A small sound classifier, trained from scratch: log mel input.
Rows from block 4, named by matrix and row number. Rows with one number belong to one channel. Each number is 128 + 24 x the weight over its row's rms, rounded and kept within 0 to 255. All counts start at 0. After the name is the row's rms in percent of the matrix's.
# convs0: first 3x3 conv (model.blocks.4.convs.0.weight, 144x144x3x3), inputs 130-139, a 3x3 kernel for each
# convs1: second 3x3 conv (model.blocks.4.convs.1.weight, 144x144x3x3, transposed), outputs 130-139, a 3x3 kernel for each
convs0.108 099 [117  77 121 106 172 111 155 144  99 135 133 141 157 153 138  82 156 155 149 108 111 121 136 111 109  73 142 150  92  89  94 117 104 106 168 187 149 125 106 153 160 170  93 141 109 121 103  80 145 128 122 124 110 131 121  88 117  96 101 126 121 159 147 142 126 141 111 115 103 127 119 127 100 109 142 129 156 137 154 155 134 104 100 140 132 134 144  91  86  85]
convs1.108 101 [140 110 118 115 147 175 168 132 119  88 151 136 110 133 117 138 127 113 119 124 134 129 117 137 153 113  94 109 134 143 126 102 123  99  93 113 137 143 180 164 128 103 121 160 122 171  91 154  69  89  90 130 163 174 126  87 111 151 152 128 115 104  93 129 105 116 178 147 149 111 143 157 121 131 124  85 149 120 109  98 136 121 120 121 120 132 163 147 120  63]
convs0.109 104 [ 95 119 149 146 110  89 117 169 161 108 111 133 168 114 137 162 142  85 130 125 118 139 127 113 160 174 147 121 101 153 189 119 114  97 128 116 108 110 171 142 115 131 130  77 131 128 123 112  89 143 148 104 112 182 133 142 153 124 122 122 103 163 136 121 130 107  85 118  90 167 158 161 129 145 160 160 107 101 133 144 154  69 113 134 128 131 117 159 125 137]
convs1.109 099 [140  90 128 129 135 123 111 125 112 174 125 106 118 153 149 141 129 168 131 118  94 178 144 179 108 154 118 115 115 157 129 131 127 150 141 107 146 135  85 144 148 157  83 117 151 122 143  73  99 117 144 152 115 145 128 122 117 120 104 136 148 137 122 105 147 121 152 118 155 128 141 154 136 120 133 104 129 144 153 103  78 113 105 119 167 180  76 112 119 158]
convs0.110 089 [112  75 112 122  82 197 124 148 147 139 111 128 169 141 187 112 139 155  88 123 180 124 146 152 148  95 104 100 120 125 143 141 120 128 110 128 178  91 110 164 157 128 130 133 117 165 143 109 144 130 150 136 158 124  94 184 119 164 132 128 113 139 156 151 123 105 130 137 145 129 155 163 125 113 153 126 150 170 118 151  95 156 129 156 134 115 100 126 140 116]
convs1.110 099 [117 158 153 141 142 124 128 132 163 117 105 106  99 108 115 105 164 103 102 149  93 147 109 112 115 133 155 118  95 111 115 132 100 119 100 166 159 143 131 138 119 114 120 128 113 110 120 127  98  92  87 180 139 105 115 123 111 131 114 110 109 119 114 126 112 148 136 148 117 134  91 119 117 143 128 108 135 119 119 127 109 102 169 136 119 104 124  98 107 125]
convs0.111 091 [102 131 117 152 120 139  94 147 158 135 141 137 112  88  72 124 123 119 104 107 126 123 154 160 115 113 150 122 115 110  71 148 124 143 133 160 119 124 148 115 148 138 141 101 108 142 142 124 137 123 137 148 164 106  88 111 120 164 117 137 120 126 166 124 127 140 104 127 142 141 142 112 126 107 136 110 128 105 118 112 137 171 157 176 136 187 121 123  94 144]
convs1.111 099 [132 131 129 130  98 107 131 175 152  96 113 106 137 134 101 127 116 120 133 163 138 135  93 161 142 139 134 129 124 133  90 107 111 124 123 105 114 118 105 148  81 111 103 117 175 172 158 134 149 153 113 138 121 108 115 116 109  93 118 162 193 110 114 137 139 126 127 152 139 158 135 113 137 130 116 120 123 121 148 128 125 124  87 125  88 113 138 122 159 112]
convs0.112 104 [133 117 146 127 155 162 132 129 118 125 106  82 144 129 155 129 124 115 147 119 122 158 137 155 153 129 119 125 118 142 156 119 109 124 120 144 121 144 145  99  73 157  92 145  91 122 123 140 116 151 167  95 118 124 137 161 137 145 159 137  97 130 147  90 126 152 111 127 130  94 125 134 161 146 142 140 129 124 155 114 140 133  83 150 162 127 105 178 136 144]
convs1.112 105 [111  94 119 115 137 133 100 174  97  61  81 105  88 105  91 141  92  88 124 139 127 127 123 119 121 114  72 117  96 143 130 136 100 121  87 108 139 112 124 153 126 112 127 161 133 146 138 144 122 116 124 141 112 131  92 134 135 123 102  88 152 152  95 113 130 101 143 125 135 189 149 138 107 143 137 147 143 108 116 157 121 130 149 136 153 107 151 152 107  60]
convs0.113 101 [127 116  95 109 124 144 123 166 137 141 191 129 109  95  74  91 103  94 120 137 129 145 142 114  85 131 139 176 181 123 132 155 101 127 106 133 114 127 137 100 114 122 142 114  79 120  93 104 120 123  95 114 129 131 147  91 149 122  93 132 139 133 116 112 114 109 111 113 145 139 134 148 115 116 121 155 151  92 172 128  98 179 145 103  98 129 103 143 143 133]
convs1.113 098 [122 120 136 162 146 141 150 118 145 191 138 118 121 109 123 152 145 133 140 122 156 173 136 157 202 113 124 156 167 143 136 134 131 135 185 159 145 151 121 154 194 154 137 114 140  93 132 120 152 141 167 125 132 146 166  97 167 145 158 142 112 152  97 103 147 132 130 157 129 153 125 143 163 139 129 121 147 145 128 144 109 145 112 112 108 120 118 148 158 156]
convs0.114 089 [141 117 108 129 133 108  90 116 165 115  95 106  91  98 113 114 111  94 124 165 152 119  89 117 146 134 108  90 108 136 119 125 161 147 135  93 186 165 151 131 149 135 117 150 108 149 123 108 129 148 139 152 134 129 126 164 164 140 167 130 138 101 113  92  98 123 117 149 168 119 168 103 161 147 146 130 125 136 132 143 156 128  98  90 110 138 159 118 106 117]
convs1.114 092 [117 147 199 129 146 182 139 160 132 140 121 150 146 127 119 131 129 130 144 132  90 135 150 135 152 118 103 105 116 142 117 125 113 138 123 109 111 126 114 106 131 121  94  89 139 127 134 116 130 142 116  98  98 122 139 146 127  89 126 119  98 169 134 125 109  80 147 156 124 145 117 129 135  95 128 104 119 149  85 100 125 118 132 164 170 149 109 115 118  83]
convs0.115 107 [ 93 157 171 145 137 105 114 118 143 158 126 109 152 105 138 148  85  97  86 122 131 171 123  99 160 143 113 128 137 103 112 114 117 122 130 164 155 141 130 128  91 120 153 133 160 116 117  84 123 120 112 141 110  96 106 144 134 175 126 136 139 106 162 110 107 129 124 121  98 147 127 110  96 157 152 197  90 100 118 139 154 123 128 138  95 137 104 164 142 122]
convs1.115 105 [102  95 137 119 134 116 183 124 125 113 148  99 128 128 109 109 129  86 109 148 135 161 157 131 145 119 132 164 179 149  94 118 133  96  95  92 151 124 130 128 129 109 106 120 166 121  93 126 132 154 207 165 164 145 100  66 106  91 143 172 155 100 156 133 144 129 153 139 160 138 147 137 127 164 110 129 118 135  84 141 131 174 147 108 119 110 161 158 142 107]
convs0.116 090 [125 155 155 175 149 112 137 198 142 124 114 123 133 144 164 152  86 109 136 130 146 117 116  98 109 103 123 149 189 154 121 115 126 113 143 129 127 110 146 114  82  67 129 148 119 133 130 117 128 146 111 102  96  89 132  87 130 127 109  84 111 124 127 162 129 104 134 141 116 149 196 139 140  91 118 130 129 114 144 150 159 119 101 121 111  88  85  95 132  98]
convs1.116 096 [116 140 151 169 161 132 114 141  83 104 119  68 145 146 145 118  84  96 151 163 133 112 126 124 142 118 145  95 154 133 156 155 172 157 127 128 109 123 136 116 157 126 124 157 168 125 134 121 100 103 125 112  97 111 111 139 149  94 142 127 104 113 188 137 115 159 135 126 105 151 114 134 117 140 128 151 108 132 119 164 132 187 165 114 105  95  93 162 132  96]
convs0.117 097 [133 123 151 131 149 106 119 138 121 158 132 127 144 114 126 111  99 162 102 152 118 154 152 118 144 154 121 146 156 102  92 105 138 131 149 137 144 147 112 132 159 100 136  95 102 119 102 146 138 154 177 126 145 125 131 110 147 136 127 155 144 142 115 145 138 116 122 174 138 112 131 133  92 158 135 133 111 150 171 130 125 183 115 118 181 133 103 149 120 124]
convs1.117 097 [130 129 117 161 106 126 118 114  95  90  69 150  53 133  82  98  74  99 103  79 131 146  92 116 140 133  98 165 148 122 123 148 107 116 120 131 156 126 108 149 119 149 102 144 116 129 141 115 137 138 142  94 113  93 140 149 118 147 135 142 127 161 125 112 118 136 139 108 118 171 101 136 132 107 113  96 113 111 109 114 132  95  99 170 145 120 134 153 174 133]
convs0.118 110 [120 142 125 133 117 125 144 133 117  70 144 137 136 102 115 121 160 103  90 107 175 149  90 129 146 129 140 151 123 106 127 120 106 136 145 116  87  55  79  77 106 174 116 145 147 142 152 121 129  85 117 129 162  86 135 104 129 119 103 132 104 123 119  60 123 153 130 133 131  92 154 111 138 160 115 151 127 103 126 145 121 121 118 146 150 128 134 119 137 113]
convs1.118 105 [ 98 120 132 105 116 112 119 162 133  88  87 120 147 135 134 115 119 127 115 114  98  92 127 123  96 149 131 119 103 116 129 103 110 100  94 102  99 116 177 130  73 127  94 166 160 165 119 169 120 130 136 118 130 123 141 122 114 155 112 105 119 142 111 115  88 142 121 124 122 131 118 127 129 122 121 129 125 123 112 127 119 130  94 143 118 136 175 109 124 121]
convs0.119 089 [173  88 137 128 130 196 115 123 143 124 125 146 106 125 106 116 118 145 163 116 115 169 145 127 169 121 124  98 101 129  78 148 174 155  96 123 113 104 137 101 110 113  95 124 112 118 122 124  89 143 126  90 123 136 145  96 189  99 155 129 103 140 140 154 147 145 132 145 136 140 168 159 121 138 153 139 139 116 124 106 118 162  96 133 116 100  99 110 112 164]
convs1.119 091 [106 127  84 133 130 109 148 156 115 154 143  99 144 136 105 128 160 107 154 133 100 104 141 132 113 130 112 123 118 125 129 158 126 173 123 126 151 141 142 183 107 107 138 118  83 114 136 137  95 172 153 148  97 112 146 100 119 154  93 101 135 150 103 125 145 155 144 138 179 163 169 155 115 113 103 136 160 178  92  93 125 146 105 135 147 136 112 111 173 128]
convs0.120 102 [137 136 162 151 129 103  91 116 134 133 101 143 117 130 149 136 104 154 149 169 138 134 135 129 168 156 137 101 133  92 166 142 135 123 134 154 148 131 153 165 132 112 100 158 112 108 163 104 162 136 106 133 132 171 124 119 150 122  85 139 126  86 134 133 119 142 167 161 104 117 142 133 173 138 116 154 155 134 146 148 139 161 121  79 130 105 123 132 127  85]
convs1.120 100 [ 83 136 133 145 182 146 144 151 127  71 125  90 129 118 116 138 119 110 115 132 117 149 104 122  84 152  99 115 110  90 114 132 140 147 106 100 168 105 165  92 141 111 106 137 118 120 157 150 136 148 152 174 157 115 102  71 169 118 157 141  96 130 127 146 137 132 143 142 100 124  88 142 117 161  94 116 116  99 126  89 106  89 140 153 127  97 116 131 147 145]
convs0.121 092 [190 152 132 149 134 134 162 100 146 153 166 140 164 165 135 137 135  90  97 153 124 169  94 132 132 115 129  95 109 163 112 128 101 139 109 107 112 124 160 107 117 145 111 100 149 125 107 100 132 144 142 125 136 129 123 114 145 150 160 122 118 145 111 137 104 129  78 127 145 127 157 151  99 162 174 127 118 162 105  99 143 134 125 139  70 125 114 137 129 130]
convs1.121 101 [165 129  91 102 164 128 128  99 132 145 152 146 141 177 134  94 122  99 148 153 186 138 148 145 163 104 120 108 108  94 112 114 137 124 129 125 114 158 134 130 106 126 110 178 108 108 132 113 142 142 137 140 154 103 170 134 108 150 103 145 100  98 143 145 151 133 125 140 148 127 160 117  95 105 138  97 131 111 113 150 152  93 147 159 120 138  94 147 193 144]
convs0.122 109 [118 129 103 125 134  99 134 130 118 133 153 115 124 149 100 122 134  84 164 110 145 122 143 140 148 139 121 117 130  93 131 183 141 147 156 147 127 145 106 138 109 122 169 120 126 120 104 143 132  76 131 119 126 135 163 117 103 117 122 163  85  96 144 150 161 119 112 116 127 128 113 116 102 141 116 108 141  93  89 163  98 128 127 102 134 124 103 134 119 155]
convs1.122 093 [ 97  91 127  96 136 115 122 130  64 178  59 167 130 136 126 152 175 109 119 117 120 109 149 139  98 134 119 131 134 126 138 100 149 153 177 179 149 188 134 144 116 113 162 157 174 175 108 194 100 171 112 123 115 123 124 163 117 128 149 107 122 149 108 159 154 158 129 165 145  98 111 127  96 121 131 142 143 184 118  95 129 118 119 123 135 122 154 154 135 118]
convs0.123 098 [ 90  85 146 140 111  97 147 110 108 119 148 116 130 108 140 145 118  95 128 144 123 128 112 106 134 143 140 122 149 140 122 123 150 119 111 147 158 154  98 136 127  74 141 101 136 126 131  77 143 110  89 112 133  92 116  90 168 100  95 132 112 132 160  87 107  94 134 116 128 101 117 119 142 110 127 153 116 126 144 129 122 108 141 169 130 166 142 149 114  89]
convs1.123 099 [127  98 148 106 114  90 150 162 100  95 142 177 105 136 155 144 137 126  80 129 125  75 109 120  94 107 145 146 134 115 125 113 140 152 127 144 121 117 116  88 104 142 113 104 112 157 124 124 122 135 133 119 143 119 137 105  95 107 134 125 112 101 112 174 170 158 166 135 150 148 133 143 110 108 112 106 137 130 156 166 131  84 102 134 126 158 151 122 206 138]
convs0.124 095 [109 126 158 162 161 113 148  73 139 138 117 102 115 112 134  92 126 129 156 117 144 105  92 137 132 108 146 117 113 145  88 113 125 123 115 149  88 140 113 140 168 126 142 121 118 147  96 140 137 111 138 121 136 114 151 115 148  92 122 160 108 130 142  84 112  99 117 147 111 112 119 138 145 122 163  99 121 120 109 135  83 111 120 100 144  87 138 127 131 122]
convs1.124 097 [113  99 136 152 167 172 145 157 106  84 131 125 149 121 133 109 142 159 134 133 123 125  85 116 134  93 103 126 174 159 129 110 116  92 122  85 136 112 105 121 146 141 149 128 116 129 106 125 129  98 113 124 166 126 113 153 120 135 114 113 140 115 143 114 127 102 114 151 161 139 128 107 138 127 100 115 126  96 123 141 120 178 162 116 116 164 153 102 139 104]
convs0.125 092 [134 141 137 174 139 117 167 127 114 116 153 135 116 107 157 123 114 152 116 148 118 125 124 162 139 115  72 127 149 111 115 126 147 133 123 115 167 145 178 145 169 149 157 126 119 117 135 105 152 142 130  85 103  99  96  99 132 129 111 113 135 138 162 168 104 115 126  89 128 173  68 115 139 136 109 155 107 105 168 109  98 128 131 129 129 106 116  73 119 131]
convs1.125 095 [145 156 144 132  97 120 158 125  85 128 108 180 131 129 162 129 119 150 120 143 147 133 124  99 106 135 145  99 138 112 119 153 125 106 143 133 142 134 153 149 115 129 150 109  91  98 149 125 132 146 120 126 105 137 119  94 120 108 174 122  85 150 135  88 122 127 106 122 115  92 150 136  82 138 144 122 144 133 151 147 131  87 147 125 112 139 144 156  93 187]